Rows from block 5 of a small image classifier, named by matrix and row number. Rows with one number within an expert belong to one neuron, the router's apart. Each number is 500 + 25 x the weight over its row's rms, rounded and kept within 0 to 999. All counts start at 0. Numbers have three digits each.
Before each expert's rows are labels from the 100 images, of 14848, where the router gives the expert most weight on average: "peak at" is the part of the image that holds the peak. Only what is clearly more common there than usual is listed. The data: fractals drawn by 1,000 iterated function systems, in grey. In brackets: how many of the 100.
# router: router (model.blocks.5.mlp.router.weight, 4x384, trained with AdamW), inputs 0-76
# gate: expert gate (model.blocks.5.mlp.gate, 4x192x384), inputs 0-76
# up: expert up (model.blocks.5.mlp.up, 4x192x384), inputs 0-76
# down: expert down (model.blocks.5.mlp.down, 4x384x192, transposed), outputs 0-76

# expert 3
peak at: bottom left (37)
router.3:482528501489466466528481495520503500467525471480536494522553480538528524538484501501488493473506512531480456444499462485496518474490531513453526464490450494496491492500534495538496513464526497479502529469490475531502499462504558519
gate.0:519527496478518484482559530516537497504557533525559502514474505492531505504479492525485487496527492503553525504504467472512507487515499497468492527495468499499481493439507502529500471522505475518490467522508470508486449486518517488
up.0:527511507483497464508566512516500489491505522552565481437496456491495509493497458551489487511469436496484499461510509470502523479469502497532466504505468535499478505518506516515517544506526468539438496507483516475512453453506510475
down.0:479501539503521500498455490495483488505500470485509488503472529466506481447491481462463541475491541495497506545516510511496518474507529487504469440502506445461465520492487493527492494482464505497508506498533512540477539540516495516
gate.1:510494485499490534492506528492495485559501513495478508539520546482478507470517531525493541491517469518473479506473498459515501506535507501503473482522478479489501526503462465521488462491503513450486498473476527515508498480501501468
up.1:488500481524495509490491500476507516499512487520520520472469523484528473462473495494486522498458562511480493508521483485533477527477461517524491547537488486534541505463515519483473460469528486521458511557448510482519538535529525448
down.1:478429497498532483534473467515480514460452499514463512479504482507450469551489487446516534495513477519485502524520486497495510545505474509504528496491469448514541456501512494502519470523516501516474460499482485504472575532484513459
gate.2:525516498515515527533478491513496443519522487466517530503481547495482489484474473501491488464507492490524469481520473524460496552493525478525525516518546475510530498497533486487503515522541531441516449494561501449513486521515530491
up.2:512506497516516509544485496468532478517520503502494507499482509546495491516515487468517471497536476505493477490497489513517479557451481499509501491499562488518535460501531520498525506569535534455488462483515503480485491532533477499
down.2:484505507542517496466472489505479496523521520519549465492463563480498523501515511526525505510519510477526475512486504481528494504490451529510490494531542508513474485451489500520475508488558515495515491473517479487485524502505471487

# expert 2
peak at: bottom right (50)
router.2:495529495457463514502485475554481513521498500469508547457513489523521449498495528457480522497470495507500497510490475511494522469482495486502521485475449502514516517422473543524546473497508509457502518534485498490524518447490520516
gate.0:502470515476542479539513484536450493510489497500511502498515519482488484504477550501511532490516524506490536458477508545476484500475502449456493494455516528482464536484481471526478522441500502521484500516484438481488470500547513513
up.0:482443492515536472476513497487475481512563515466484525481482474520440493480496475515535498505497496499503532503518486461467543498525528505486500512464489528505474529507506509515502502470485474480490505530504461503479514487531508494
down.0:495484521462474510539526474507531493547469509484480508491496459514532460469496462521515470461464533469498497482500491492498500485508523448482497507488471487503520490525476498500477510492502519554468488497491504513492504492514472494
gate.1:485459516493485476543501477519476514459514511528499515423444519475491516501511513485508529498488467518496514498527505508470485494549519491475504507510487507541466472520477533470472518507521538500513485480499496505507490515490507521
up.1:511467508485490476550510495514480500466495515525508520436435523478508517501516506482504525503495479506505526502504509512457498504548502496469506516503503518536472469507484517484487512521508540503490497482500499520506476500489488529
down.1:509479468453493523484514484496506453506485525533489518478489489508498537487497485541505508502479504489551476498470491516432521487529518514517565519479503495543494513547524512488508508483441438489464504529507503529491501464529500476
gate.2:522553464503528467468470484455520488454485504509472500485454521504496511513489513515535461499511465497519445512519542507475500510537506462517491510539528533507500482531491496499468500432505464473497502513503501471523509527550520497
up.2:492494490517499531518509550507473496519539470459486470512504488518492537519533458489493532496523461451474500467515480501520551470474483513492536530454483505466474527459504489515519522496452466493495498524482554497494494478489532476
down.2:513505498545533510477527570538477494486467519484489479477516502507515524472476504518470499449491479506459466510498486494535529511517516533458538497449496533495519482445561508531509460426486472536500441487494491511472456503482514476

# expert 1
peak at: middle left (34)
router.1:515520466512532514504485552449525498503486499512494509491523509523472513494481465499507492522522505449550502557525557478523530529516431475543435529511583509483486472526500467461476520484507466521493474476526533477489460527489461487
gate.0:461530499449516495505512525509480455488497525475527519546510525520502473446494515498546502512524484504477504474481423514499492510510496504510516518507486528550478517517453432525462522461515507503473460529505535473534509556494450502
up.0:469506498448513495524480543492499450505519512476522506514498511513496485460498498513532512516512509502487519478499425529501498508498500495499513501506489527533482491523471443502484507468498520514465483505490538496544510563510448510
down.0:480512525486500492513472547460471477469542477443495486482533459538532468474487522505518464505559523484477467521514484566509473532469533508468519444503487508484496500506509487495508503485498468493496467505504511537520535545516518500
gate.1:480531492513489490496519462528479520509490486509465503430483468468471498478520515505505463518496490514503507503501530490516500495508463513514488536494512506485498464468524514497465458478476508555484504522486456509517492460474468464
up.1:527451498531512492521502503512494468489518515504520493544483555503516480500482481473495520498509529479452498475479477515499499511449526511489499501507501515463526489549478491536517528481518487480513498460478503479484471500550552531
down.1:494486495471493532479499561453515523491504504516524480523506507466558507542495488470482527509466531470451475428494496465497538506527505511487514526482490483473524541482475495524520535526463491514465471498513521490534529530494562498
gate.2:513484500487468499421505482493487491525520535504499475463515511476531523456484450520520524539483487478510533507499494497515476430503494493516447489519533471485482474479483458482492489467492544507516510564486522546544494481505473467
up.2:444539496484521500603485503504539498470459464509496542515455514539500463533501547455466481471507486504487476525480485528482499524521518492491528495484436534526519492528491541505517512535458452492531485440489461477478523505509513558
down.2:457483471482483507586501502508471452439541506517477530510458503551531512511491510506509521479451503526515510472472512507483501490493487545480495483492437507496510532509474469500502500477481457527513485520460483493537527502504512537